config = dict(
    model='contrastive audio-text model',
    dataset='short pieces for a synthesised band: melody, chords, bass and drums',
    spec_augment=True,
    encoder_norm_position='pre',
    encoder_parallel_block=False,
    encoder_num_experts=8,
    encoder_shared_expert=False,
    text_encoder_width=256,
    text_encoder_layers=10,
    text_encoder_norm='layernorm',
    text_encoder_norm_position='pre',
    text_encoder_mlp_ratio=6,
    text_encoder_head_dim=32,
    one_sided=False,
    adamw_weight_decay_other_params=0.05,
)
Rows from block 3 of the audio encoder of a small contrastive audio-text model, named by matrix and row number. Rows with one number within an expert belong to one neuron, the router's apart. Each number is 128 + 32 x the weight over its row's rms, rounded and kept within 0 to 255. All counts start at 0. Numbers have three digits each.
After each expert's rows are labels from the 100 clips, of 14848, where the router gives the expert most weight on average: "band" is the frequency band that holds the peak. Only what is clearly more common there than usual is listed. The data: short pieces for a synthesised band: melody, chords, bass and drums. In brackets: how many of the 100, against the usual share in percent.
# router: router (encoder.blocks.3.mlp.router.weight, 8x320, trained with AdamW), inputs 0-79
# up: expert up (encoder.blocks.3.mlp.up, 8x160x320), inputs 0-79
# down: expert down (encoder.blocks.3.mlp.down, 8x320x160, transposed), outputs 0-79

# expert 6
router.6:023053134147144181180177177146146161102149195110154124194149144198112127147127074100127146149111101155152148065126117156130150128114179124156090131147140106107116130150131183101124111106121121139125096117102109157147090119156127135183145075
up.0:116128102099100080116085104160142156137189158156147076174121178192156139166107161152107088133101145120178152116135188122173189126154127149186087158095116113135075106163130163083114137126115108176064151081169114112103078154094154135082119125
down.0:196076179076106119139152133086156082151157102087118162164174154111175144115084152172172103104140135108102103168109129077150132114110161135152106098151126138101199082121124191148132145135117115128171165095132139109105178102130160087185140082
up.1:112167167119095120055158135149161162053149094158093163188098160112112125152078143117106140096105083239153171197098129112090101172179111155158149068170139161145133116119101117084151140067154095148101121136174094127139110048140167130159170133
down.1:087148117087119115121139157118117106162126107082176108104128124101185147104103128095173085155138120146139121186145121069143154186166152166149141161135150118122121141062104136121110118172098100136117146141077127156114118161102124079089129064
up.2:139148137072119125124181138105160141118118136168131158220107122122100176060136221104077087150065185162127139059169125066035149125149157127116121136100119158126135139116115142108206114096173085147140155146108153159140152167183161096169068092
down.2:144130097182118078172148125116104144161132141105097103133078158162156100149069138130221146134082129150094140109093102122064129168150151101175113138114144123103110123136141107181151104049125175193133194171119147092134133101087112101107112151
up.3:110119110140144117065117132144133160113123137159118153157124105101151117144124109170141087084147077187114104106114126114190154115133147145148056181083119131109100107065084161152175060185148125114111069136087099152151136157126119046126073147
down.3:079214136087146163088085218139159170149143169111118116120188163140144105123135109088076076107070152133191109096120122134050159166153064112120094141232187106118143106131142186129129079096146076132091199148149142135149080125146137167115107161
up.4:131158198116149141080091141163122116089187162115195099157116138140115125109141119126140152169080097140116117147153114108126129129135162095154144112056167114119149146147185116141180117105128100126145199184162159120109108135126135136086143076
down.4:101135103121059169126165177101152111117106130103111131159109141146121139128130153191132124131155114101162183129151145135177126110200097119108065131142064163139136110096044134146086160122146138122160160109046098120130093192115075117144133093
up.5:129130138169095139105175141057156115083168153171132117123140170134183135101092173140158127151100103170079116111134155118126092151122101088084137199127121082108116158114088167179084076121155144132063126146136091119059134102095125149126134113
down.5:088156131119131136154154164079103167171103123154141142112118076126152193077159101119104096143164148063187120129132082189144181195217118107080167116122154109131109102082110140181185129090105066194174106164167133169149181153102076107101096073
up.6:191124111120126096121132134163147117116133128180089113103089117129070120119147072175081122104053099095073150097150130106123108158108116144150078172103158079136163154128119180151115154182143132141131110087145145138054118095129148147139120153
down.6:124126122144160093057158093107077158150151165101129131058137132126123105156101124132132134169122142150099115162103099168116105158113129136126122157164167110125127144087126103107255129105180088148118117157117092104097144123130096112113114101
up.7:084112141107152144103108136106142135116082152142131118122045156095114137147183104144101086128088162127135147084113103142143127066212148098138146103062117110123134135125157124135132102087075112103142143156131147123161183115139130147090127155
down.7:100086147165142100112124132097117159163112122128147179076162169124161129080099111138110124166124118095100119144157145115197163072118135053161126171116067092105172165097186103193185135073114158144082158177175128130188182112138091146101121130
up.8:133112162079090150048179129124142113128110182146071152126129124160071113106095103187096130135100085109104139119122144147091087097150089117095185080109103176076145098053133144084083124131144175122152064143082172099136121133114136114141124111
down.8:111118167195135077121154163124146109115101157123142178125051182102158125105138099080133186107188072136086112091122134152096117103120137180151095129083123174125128098152152186147063139163104070163091126178111177128117125100202135122125064126
band: 2000 to 4000 Hz (68 vs 25); 1000 to 2000 Hz (32 vs 12.5)

# expert 7
router.7:000013050094066130169181152139160131192194117137140151125137131160125110135113115164142162166145093177078079132105139093125151159124155100111142166187186128113167092133153124157141158099118106133121160162107133128137154113187167126098107113
up.0:172164125101177149141124154110126142180087070126096167164188090149129173092139155167069162144137112168111141128123117093082111208103151125147119093158114129164136121145135116103134127097149141156069083122138127168163062135097135083150092108
down.0:125169095120174152108110095088167147114140148205138118085096094211168115106138148107151138154158148115107116086148020129101162139171119158133103075098142157114109147102145138154116196182102125156108155119143138180086111155108147179101079124
up.1:152138133093128148118134127074186121122112128169147175126179153123134129094140165157138153151118100173105117120146102117131140161130139164131155160157102145110166151108128084070159101207096140095108107136120162133133155115154142097133126069
down.1:101144112097149159149114101121093159127149124126091099116125133137064119122102190042129180166088119127073165110153109122128087159150083112119120119121162150115121112144149140086151208172146128147115090121197114118100127117041173121137122093
up.2:113128128095127126141084132088123101171115121081123116161135099170124152136119133060186171110171121128078161138160069142155164149151110121101090147118189079162119117157132151126148172141158108142143023132147156153118108138111103123117132109
down.2:124083133087110045129084091197155173158125082185093138233145130160144093135089132144116130172078124106118174131090097083151090113153170177151139178096144130089111112186141119123195135104125145122130133148139222112149083135123131108080122127
up.3:186137124083147115162118169120143133124161081141091146092117170109106116081115143137148161119087155122134138095150111178134175128154202159096151139125125151105164100152169107193097171134135154120153117134146091104190160069079209143143087112
down.3:109186144121176164077165141110171075086112145096123141166094102143145144086124121128131151129141182158111144150122059105100117074134137153132095112135135153142131121132128162159092110147159098100098180129134148111103138090095120105139161078
up.4:118109142062067066098149131150164135135126068186117119130167102097097137092095164103098141161130114125141085160103111138109085198117086143110161152100165049104123165179162141134191126093094174191152141139134101128162171157155120133112119098
down.4:154171101181152124072154106132161106087117085168133129130158143158135106158136158151068154103106104084131068153109085138127141161115082056135151104099108185085137121066154135171162128093108133116141188139085143109090140103106125184171139176
up.5:152127112211104135099117113147085122169124080198144151105129137145100147084127130130140143132116104137160100114187083142122172061150086064124173120137130162103163124135144152117118185105102128168158177147123113138200182128146148138088132087
down.5:160097105112127128125116144170166124113104160066136074137132148096150143135173148131125144114139140125070136126129083084176215158138133202154160140130105173125172121196139117122144169165102102130148161150097160163127143131030108139126123154
up.6:147081105162150086169137093112158104138111139121136135111151134152087133085076117151119135163126172200150130134101154092072113156151176112146085091089095111120192121153067182158137095087116131086096149126081096142150084148175107113157108173
down.6:082171152098140104116122180107096144138144194193167127118102127092187116133114160136149148109095118110071138096161131152094119097116098138121117119155139108139096090177141128118074134156081089097066088137136110135082156149113029100132134079
up.7:088161219159158181116080093167084107126069117144139155143131148191175143166139126061153148126143136157131144173154120111114113160106165121110169078083117147100105122111138111101085151140127163105100097122167203158128140155096149133131151166
down.7:132103107062075122167171129073177101120146101130118129117090109096172118137140134091128069099154097124144141097079106117110172087182131155027106106189182130101101100133138114146073052103153116080168163074150130107157104113074132106174101151
up.8:130088174157152171143146190134113119107100066088172131098094148131159200132105123117155132110017099163144082079134120143133099099124136141167143109142119175143186088080114161068130087113141127138175153128111085181110116157105154087124095140
down.8:119124097108125136113097219126101091139138116123149088127134178147055087125129115114081146124114084154120148139089046061122103123087129067135145121141149170140101112147152118098067114062154115149129161098056165146096156055090113148165119122
band: 2000 to 4000 Hz (100 vs 25)

# expert 4
router.4:030016064063106053056066087095081111112120086099084065090060084076114112095146106094137108127105117112134127112137108145135135114157142148144172136176155091131138114145161120079167166095155058096188175168085141142134108126145131122113127157
up.0:090133099106070089194173134184119134149122125119131130116086120152078121129170103156124161106109161172132135127112119153048147164129166102095111142092174127092163159110051072195107134084137086142134195177147134178116172097109135176054106137
down.0:131117119055170085104134081142118181157097139122122213109108136160136111111154121130107111172071106089114183096117067106093100152132097147120088117121195194186101122138117120097140163127103019119101160159122076204197158104099130152135151122
up.1:170098162106130148129052155129124099170139167164054139133160130095054100082155095150106156201158096163137121054145084171138170122199150139099105091128120163106176175139120067122058076116107092159075104159154155135141081129168147128167146094
down.1:188142131098134178145123114145140168193123123085117154181132134104171074118103144117104151133139164119137094156165111104137180139097108039136119155166095154124155067120064087168200147084131132093079167118135141177088133076140153109124162186
up.2:164095126133129171076152151103126092148053141116133138153134096059110098131143108138146094095127119100107092140165124134090127127122148103134083150122170158087175098106113108125130131143157115098061135171119052119089158132120125179073130110
down.2:092144083104183126171125110169101122136080140134114172021141141135118154149155092078130150126079162095077148108125154138129095115140122152078160117150143112141188129135118085154114093143168079128122163089141167149151092139126118055170098096
up.3:084053102116111115067126101179101122107119145142145147131162188133134132190091121121157175106079092107162129126096131127132124114185147112132157166140091195089158130072111162108114158157109083145081075135158097102091107112109124147106089071
down.3:060135070154139099148063110086143163142151126185059130117135089136172107142074186109156125174146154132144117092149133181141082208068155094153122132089157057094077164106159100143178121145137087115107146101092079115125107137059187138123121146
up.4:175158149136121160054137113119100078109193082089130111009166120125116173094112136116103132128121111129175144099151163117106138091120107143109174197103113181118120112183065040146147102153142164107127111185144133066137145120116171132177092147
down.4:143131121132126092157080147100115167139154092164107142132103118157096171178094109139113173131075176134141106156169139130122122068034145121164127107151137148135071062115199093088043103092169154106089112083152134146173192147163130129147124152
up.5:185133106099135089095066130143136132172114104115120116146175164100165132148180129104158187164108181101152154131082112127136106152092153097145166123150124084107129226084156111126123143096142152150135168147165146130096138089136162073106123067
down.5:097087110108136111154118130188139101162082115134089179131154101168188129186204154089102095104147104095133135173087099145120081144137087104131116154121142121161151116141131146099135144099175149115106108124108091156045148137185099177120168037
up.6:144095116108147122187138047080120131127078097167122120109105166118147086112108114143130136141082091089162187081071081111099111074130163175117148088156120159100110189138080113155089127135163154126157158129125111109098162138131104124152107128
down.6:195187097134187137177088139116140128052116148096148115140162129101151132081112119140128066172075150071113179154094101163191049127137152132121164098114171111095082168172160096174132111136114085136176106137130095107117115118111163116153115104
up.7:160162152132167098128134193116105107102141117104162150154099152144168127093112067134199130149115180142146168139041093120043162148122119173121149158167154091173127096140052071147174082123113160173157140122121135113159091146074190110125118183
down.7:046064152136168177122169085061115128095113113139150119133155147105141133157176124113163140165154141123149104093118183127120140108123114063123148131154108148105178099113107119083149118145138070163198093158210098114109115170093175094093165126
up.8:126119129136160168140106096082118181120168140111120115138206134128157154202126120086164144106111155149110122137145146051157089079205112074142102100126171133111147137143108106073125096141097101118101099140131162138125086174116087178162116236
down.8:162115192136182084099111127146095106127175086082065115156117109102120137165114133135084138141108134163155122116118128111126153059099107151133160080133081141170135155135126144160106132126103183121114240139126135179148125162109149118032179111
band: 0 to 250 Hz (100 vs 12.5)

# expert 0
router.0:153095045063086104064130133189171112127185135193149180154200157148143193154154166118176151152108177154121125132155142171135100173071085086148130124140086154195166115191124117168147089136152169145129093103146145152132163119130052160181108158
up.0:138170116201160051152130170145139164104204036122117087139127145131104158109125110160146154095168097130115113160089069110125162101143151166075097088063112110067191095160115073126145148192101151160174149146138157145174160113110122131169088163
down.0:121118158075084130071144120127162123155125178137081088174105121123115112086108126098112090129173110093133071134149171094097116099082158103156149125109128144150117148074166087141104132134126182117106086138113036164160133155131137142130154116
up.1:151110102184083088139099099213155096101129087128158095159094114173108150128100129109147081158105139157155144087138156092088109137134146118090098143132144086141176183162162150172139112150072191120112092122131110128110114166104083148033120164
down.1:081125175150089120143189122194090109102126116103141156117123208140032112175203160147130137134131119105144178129148155063071138121107148126088106128064132182161146123133145127143085111105140121095150132103101101134094096134156118167130153113
up.2:097135230140060143130114060121128117143165118077172102137145102131113166159136136153123112107129172128111159141102161072101100132111151134181125164098091178191118164140087168220111125073110123099133160115119108182086114150140159093151142147
down.2:133143069187125091111111162150136159154148176100108100073133115129144121145108183102094157112150116131158135095172214120147093167080162149150142116160116171177124119131107177119123172170126075174105116174118133165194073147092089088195139158
up.3:134103136066118155155161057138139125114166128079081155159150122115154093127210107138173102082152088073121141142170114091087088099161147163113110125157153100094147147093122127063143102124118122141124075129175118126090157166104127148145130123
down.3:187148137113172182122132116155135130155115109144139093210118117108064129113139121124096151166147106111141109078086176082118137126123111143167188058181123126087130119192148118117097105143120109117081128109092067182152148154129160111111128200
up.4:114215152109135079118083155081125126107155165156117131157133091116136124159098143125115127077155156128075141092103117121041138181167122116145154164116157116113167128145128155081112149151097077102130088135136150157097112205210133143137159102
down.4:115153151165102087056141104104154107132130125122100131185151127119159108141132145136151133083120132106187073127123139059153166107151139125124109093094167080115119097109134095105121137152137159217108175114089171148119120191088171113123123144
up.5:089111189046122086113114185178154152155195127132109119047175130135129097189112074180146103163085123120098191214143153168126170133132126106141145148109129167108135109151090119120127122139125129114135094147181134129101165162129105123117162158
down.5:164166079102138129130067124117187148160151133120155175091163104186120124086159108131124067155161127185124151148111229173148130076115182168128127132111089141130130152171089146180130133130148093069149128161092220121087115120091147150149141104
up.6:134115083163154142159144085162061148123157120145105111119145128132111135104081133120176133152140092127125096117106124138105115133167169104132081113152151134082191143132081157152115118121083110137088181117096186105124073095115166138099119098
down.6:109114097114156112111128131096151124120086155109116153127165094094175097145100141131115150157137127121157133201117191109098103107127128132135095155124155061081164127177137088097071128102139128166156078114157119054100161121145113157076132128
up.7:095113089181127096126092141113142152139120057101150147181104134111113153148153107111166099079107140110134097091047118153137134198112132090149109140142136184085083116103163125163162102120116141069090128097106163099148169096160173130159158109
down.7:177107183141083134052209120138057102163121109124144169161122193162108123061096164120112173171095189145104101145101154094079157122114153169120153094135149084115153093086142048145070190135076100071096155108109093138153132106045140155133141115
up.8:094182128117033158159129133137122121144146118176091093167095166071126125110058142158134127104135135151118071153133171105110078140126107132133113100128127124156138164100171145143117168083127126104124127101181093110138188130170157143135151135
down.8:079158080174147084115155176151142162107151171090148085143124165096161137100122087148142146105047170078128061134155106118125092172125083154137154136113151147130114104088109097108150149134088063154054145158090104148143112157103075141107107111
band: 4000 to 8000 Hz (99 vs 25)

# expert 3
router.3:042109160120176169200160160169159158133165093146164138123156147146164122127158090126138124161148108107189136154131127160118196120142069145115127130160157126099110095097090154137083118121105098137114160153126081161142150169138157096185106070
up.0:157135175092151155153144121033112111118136096134149083131167107133112126066098198166120134076088145111118139146117132090079078121174125123128111144145135188082157152100164170172111183128093153179124127095073185188079073097129145099145116126
down.0:090103171136080096139165103141147131140148140177105123128192034121165097130162114120110164114114094126166165131112155138159168117068143134099105185126090175076105091116096103136152150069107113129115109144114140130099119108109131045145157173
up.1:112199126098188125140150091182153133126156138132108136069177145169148110118117179137086128093142150155161121112089164151181116136105076096165151146130177158095118124082122113109073079124103116140191147082080153129120110131120091103138110142
down.1:189096146129070101129141080126142132145163168078094111139127140121120138118188136128098128109169099128123134171098124120128042093057192157129119133065158121109091131134128160127134140126143149189168186140133099097175104132167156141074094100
up.2:147121125194142113098101094150078208173138137098115135146125148177160133120144155155071136121113104107141097112177098160143063139112141108104109140137137125101142135147120160192133200125120159121175169148114127156150160141110120139081145114
down.2:105054164081098175163130108099142123118139087149102090111169157090173112120156104115127122123078156139058136095154188119218148161114183060085079116139120115175100101148114084146132160147126126176119112097146117125130116127104091154163127146
up.3:109131158034192105102107087130094139201133125148083124147095148163106130135168067061163115067165124141145106119145092073129190116130120088098127104104107154147117078135131112156143102173137102154127092080103146080148105093120152075116117154
down.3:147068123134101153109096104088157169168130103051160085100165095095075117048131158079062112113122152161082130160156119162150153150144111116144157108110136116160120181179131104117148105140128138149108105153117104150196141107176208152059193106
up.4:109124129123143115114150173149127076130148144121130134109119121119107125166096121171092137113123166121202110082161089168155106134095127179103181116133107111130106155127137126099092153089126152075180071153131170205113168096139105149185137085
down.4:142163113122148176144129079128081113123164120191109114138156146121130077171144147085131165120126123094074140115075104140144082129184187091134111085127170187094122117112189158136073156146136133114141130096123168091184232131125148123109121133
up.5:135154063137101107157198159153129097151158133149180151077170079160139090082095156149151133093148122157154125168093133105075162106116149130119177155082235096134142168069103133155093154130162073176071124079083152098112113067165118162119115112
down.5:153139148134133101127102121123128141142122127067090164144114132097153071105107102158100120138200177130072149138163162191108123131100122172157177143128134125123102179180121140169132122159073097148177148077178111096123069110129183123163103162
up.6:177173189120138105153116164138103106133169130127108095105166134135113148101122128155165145139138114153115154143131125107090131081148077097183146118129173136121124107105157150109161139120110177110138071090162195192116063109208178164088120110
down.6:161126175125154103067192183137112096146094121150121139156167127146129140137125145068124123146155146101120097150121102137062114125116202099093074169130131185151148133095146142140132149116161138129111126134113137098187106051188154100120135154
up.7:092047075072085089122108101173121127116126100159099103107151147130157137140114100112134116127177137223129093176169154154162115126124172098181147182163093131139164114132133099129099153132048104144113131134101097138098076113135152125152088133
down.7:181107124135159147185169131119105115079143191097130140086141146091122142163127089122166114117152114143129094112142144088066155074131105160137132132089100102142142128102110153181136130141105194139113098127122098088087077135161152143159141112
up.8:037152086066151097061110142141107114128150124128183112081077122128118097101100150065085127176124084119176126112122119124109112115096191149112158094100171138131172118109104142130115104116148149084131155112211167101148106126077100127163094171
down.8:096090109090078113155128139162129118128157177075171157081152185130117111187146101105146171131127128157144129090119098143161066182144088179126121113160136124159103088072104083101108109169118121128082134143148121102109100159113106184127110122
band: 1000 to 2000 Hz (92 vs 12.5)

# expert 2
router.2:254199183174169115085082154102110115097076092129094112069084094070123125102111133137111089100092140076139104120154110107121110148157090123105145118093095149116145176095122116124097145143122114112100154151176179086092133152091085119103141160
up.0:159102132109094177128177105118119136200203120069153168124172101120214165136138125120106117071138156139138139138107074089179110136175147111145136122179119087107106102223168106129079141099160138119074129141077119156105121134124090159197137079
down.0:112149096154135133116126104130139115121122100173149082147109127134106164170191102074107147230164101157202141127132180140152076084112139114087092092123086078114114119148124147125101164144120123124162084134072126163143137126094051130147061129
up.1:105162090125070118077200149117123129179141194175089161127157114089136135105100152160148087070121122175118147112143164127090080165092121107100111099131141130150145070122120098178152138106094158117155139129066138096149185158161146139072106163
down.1:097153148147108130094140139141165102110116086135111096126100094080180128161108099082071124115145118110185143090090130140124204169116149102137142108136140093136173092158150127122101179166097145112099101092150173156132114112061124099143182125
up.2:139092121113126114149162102163068098130177178111156110116199103134168082144102120187114111116131052112164121128139143155104097136154118112138176156084116120134171087182124119109117119154114065083146136179147172146125121119068106144152083111
down.2:158189160145111179141117152096092081074115186096120100128102118143067071084074119162134135127135104132132156219099097136102085168121092147123147136101140141056133179084131211064160141143105110113117146076124120089181153130144106151158090163
up.3:116135109121113116158101100115104055140161141130132131227126123097148140162169145078129137124133110052176141099150074108136125128140086125120175132188122078094131154150149172103106146118112140097167123152166105171172121085184153141134112148
down.3:118130150150183173132081161121157158105128091179105118190094108097140139139118100122092094113152113141165118141142090122136161122097144148179077140107148076168166151146117080225129163149146155115188159147132100126117114113069185149101105073
up.4:139133126118143129164170123139085105120164149217154144114131129133153134105126089153131123096155156092129192086177119185101123095115127132163135136119087048148136134159100120115099167141160097128098140110135138123084142176099114042144120133
down.4:126111110204144127104171161077155128163108125127094129131174065097113099195114148092125115147096161150120121152151130133172125040118205095050124145096089144114126134130097143086112151125105104137181118138125137138136091091139167155122115123
up.5:073118218127152087118096146122097164094123127141070137100099080156153146170145120075097130097086090108157085144128107144114156156123094088126133104126136190130131106137119171158154089171156144140125121113132138096104171102159127114068166122
down.5:081131110152200173169119088130103102127133137101185145117091177158144140148153100150057098117104111086136090063136113092126126045067104081107148098184161149092088129087219105145129090138116098073131155086135136101128147157182141138134089194
up.6:079167107115078129119126094096101136113112106076089119103097104139140148183137087108105109132106128171157179148120166140135143106149115087063106172138125113119172118112034115160162111135126102134161124094122124126127165053149135165144119127
down.6:113132071155123105120135201094157120151113089147113149175138139126060235115144155119086168067145106189140095145111128112190096172154103089141190149150157185056101063191100075073159132098114120141107098120094105134122151136169184149041111122
up.7:111122128149177105151156145185097166148191142166119173117116146146137103172161093119117121164130083089151119186141085152119119152122172177148077097155140102142113101144110153151128150208123120089031150159143168139099128051133145122157145103
down.7:125185138145092151065087094113153151118129125033136126135096141119104106116195102105074108129121121102145108157139103127148134160145119118146137094127149193124213117100121118147139076101159174130146114078111167132126115105208117105132101099
up.8:161084094137143081205158163152097173092131118120118129132114127075139166106169129139131162100112070049131092118096152119061149136119109152125108139082097119173027155157117149132124089101128169079149070118128121086150157166167138155108082102
down.8:121166142172071136091155108125178193143147175109152119175106080145171091119150114088166196072151163053133113188163139120120118141187154133083157133111092098080117137064165157145114175139135078096139079124163135115150165100168112073120147174
band: 250 to 500 Hz (66 vs 12.5); 500 to 1000 Hz (34 vs 12.5)

# expert 1
router.1:225234206182170147152111091070111132111054145075081097126113081060108113129106132129138095092135118124111127164073145081134097119135134122123148134051102159149101168121155120137131128147130205125129100086122128087144074094092126139107134163
up.0:134098120166072092110160146091125148105116166147105085050138094138163116159195141115134076131179194088194144144133136102134122057125132158127120124136113123105087111102138101099123079156149214201085128129117139115081102120142166111084157115
down.0:132134141150115167049064078024120104110134180112101118099008086096092109187134083091164089123074040070131078106100172142138124101171097139178107141139079124118118106125104135153162155078122122075151207155106135130172100085133166164112110137
up.1:134145176138122126135169145131075134176167130123158148103140167127112161084135170147129157119093164110110125139158123117175210194108123147135095164110064097116169100084114171124101137150118128092129086056149141087158172191116095071182148080
down.1:170152131172116128139128171109157095131141156154142127112099166034061150131105099179122135119211169123057066184166101108125121158114157151095185119095158163110136115173157157115174124100135165162191076123099100115114164109112148139116149138
up.2:086088137130128153125139147164085129088129140184168116091105154146133129144109148113206108089149112125127117137186110094101099087094182212138100123178063097135141093147129165113146181195123101122132141182138215168103148145141111156113217120
down.2:161144091143128156113126178090152123148164104107142126097095134128104130190130110158136145156133083096104139146190183156159092110079094145106126134143115165164126156107156133142051157127081130127109147130110065118115137087184122108108129097
up.3:126054135112158182051132102167117117148104115118136176081045133157138073152107094144122131143088129093142210144165130129120107159103125120134133112134147119145144127061108096074077173149109110100134124127139144130085141191095075106144175125
down.3:184170118121147168125095119103121168135142176119151147054064145094121070064151153181140189155106147093074130150106121113116112090073090091188144147154190122136137099123081120124139075101141197152140102103129126090093129179099139114143133109
up.4:105160150110177134113093142160095099100156134097144155068119129096115133158112179149162110109113148114214182136090158190153174061164103167160123208141089146154076048106062150125180101132081213141076115148118100176116141136130139127121102130
down.4:114135069139117097138094102124131086131187153130132122116070088107081149092139178095122117084090151169163118113133117154112144085115104128139155184160136128148156162158160118089152133153163096180168146051087174115095125146130136144164129139
up.5:122147173159119122070102148129124126172156156118150140115104154151098113107116150149174073079147085161140137130107139139189134157164133105110135157153180099141100112111130145139136108108093159104105120101089205161150177129135124146123118143
down.5:144117141065103105148130149152095168139122161150167097186167110112099125182138126096153123171105140103105062134154141165119140138095100098075068125115161093126077127129120078118148128100089139199121189171189143110108110154104105153122102167
up.6:184184130070119131117188138161100155156118151099136145123096109131121121137126129095139120095179137109194155098097142165127162169104085113117123124186086152115085145115105156115138171115093145156164135123118121177123109200082153085099126156
down.6:109099086128170189154131161111087128088125112126178146129126153182131125105113125132138134132199133076124109126085127133132159202202116176181120149146117115126121095107101145202174151039147122145105121089154165134147105157134139118178122117
up.7:156124118115162117109088151152086126110111098090087108107049162118131143183186105079160103081091088153148161136181101144121146115143140132108122159120093127154136100159126138126073143156128106206090130068186170114076150131110145129145094112
down.7:167210120176106169137150141129090144108141177129152083104130160124168148147125125135199133147116165161098090082089118146136173117131134097122096071070096085155132114130080151107118134179148157116120122153073133159086135167108097175180141117
up.8:118133144064126145160099123146145128137153077188156164139113130162151176121106082168117153129135159064101149101136104153134155143140145089096159143153058121149097095107124131156113202119090191137136111121121089149175134111112151109135156135
down.8:091146107140123143126123179079129149119149103135073121105146178111170061205145148147115118112196119119112124159036115123126140134090111148203140155093115116178190157161105170162149174138088148090182160095135205115107105108134116143141113141
band: 500 to 1000 Hz (66 vs 12.5); 250 to 500 Hz (34 vs 12.5)

# expert 5
router.5:166131058065064067076093044174135127186200175186129142149168201139201120158135117152105194104202117176089147180101141126129146120108157153115104166139125148122128083121098125099146113155139140136164135129132110141102219086139182143108136112
up.0:134089118167109124097124078139125157154167093164174180131161158137108110108082190037124140155177123107112155183085091201101091179170167094117202198126200132151125168122102145092147079127142145121186127147098120150178119103127157115148145131
down.0:184159099128135189113190133160078110154184128129117097142124152126156103106139095176125104151091100123157152161154129139096089169088107161146145172117092167124093157166157167181112061159158106139150102115147159141129142102169123118117093124
up.1:152147179077110146110125086141124148169121121157137099128173176110152158152070109151118109104125133098123101098094157114132103112167128114176154123131169115112129100162161151104069125079111087158106134137108135085096110116106110114062116116
down.1:152164105122105158111121129142160083173179141140165148127108143129078171105130139103107139167183124105124142109144091083091151113104103153120146111143118112178138108221115107128108124124094109116127098161161087126155176132120147115041127164
up.2:165165111146138121153110132130120161091165043158115081163129138140093152131151138160140127134165146178141088192099099105121113145088095101137177111123176122076093138202134100125148111096134139163119066104126128139106170144191104115144139151
down.2:148122145161087107107127104133058153116133176119086086169124121125102159080147145195141151078096123118162195147085147120109118127079092110125167160123089081156114082155140075172146132121147153056161118064181126139144073111147112128138120072
up.3:103139113091191108051123136144102131212119120109126156136133112149134187140113083111179105127175129078124174133086158075111143110131107144103103076120110138098151114115121148135142168157065056161083099116136114144193094130175101074095172192
down.3:135160129135111093115187087110121110176118142162143167153119138162180142162183125097138177085132163132152089144121121059095109157110143092123164159054179106071151113085119130146107071109134148145177120118114055161053187207197128139159153118
up.4:113157212093137098139069158091113153147100130104128159104143125139100180155118136113159118161123176101110137078114195139184173132116165097163083169075165095162124090162122161121117102086185152121141130134086083155077087130147084078118138131
down.4:096129091129098110117113111128125103074192146160123151078137073139132132034099116141105147169134108117136166123117090136146139100105125069151046160126140148152116086072150103165190148132117150144130159101195114133084148162134132144182126162
up.5:146131130131159087081185054184103124157054081078106129129156108158122143101134125178130125150162141159094143161104111129145125068190110118088152134132128110119116093150146085169112110165161137137115166107164121127110156121136063077135192136
down.5:109122161095147133151169140165132128142082107139138171151166165144129150100131167160165058132162109150126168114116157091046120107105117124105155139137140107127165092066138147128137161130118134111061095169211200084064064088126130117099116116
up.6:146190140168152140113111106108107140068172138123116091109161117100085158152184115172092121094106086074170129138136184113187097084124174151122058109128091179212092105159096147128148170123097177129123103124151142132119098148134163147116141123
down.6:193082152137091143138169062176060114144139122092157134178127151142173127137147109125169206106161134092117199174079211113148166163087134119182185118115070152111130084125132143107088125157137153119117133117090148152120139145108122095090136102
up.7:109157079121165092127079097101153089087089159100057110167123180145186179084122114175105160072150084082152153105102162111069110096142141106117130086123135095110179127168143137151098134109089087092137106093136148127162078164114166141097114084
down.7:150143104151115105163124114142152156107103104095161171142158097153125127078133130144127143139135145139151105210142078111175108104149075133143112134116104098147189071116120153166111140078144153184172180150132117060176117094095179176135154164
up.8:159178097143139080132176110088035185140065213140106063139120123117094090159113126124139077155133114068130173115084103128111131065102104061140105114132103118120114146104157156123131160163131123151198090175193124118137143105126135195101145140
down.8:094111107092099048130102111160131115178132139160120184167172077113146153098093073184047067085130128122112146116068081134178092140143144131169142108103110162142150123147127129122167125126087127123081157170134105131162098165106153066170076118
band: 4000 to 8000 Hz (100 vs 25)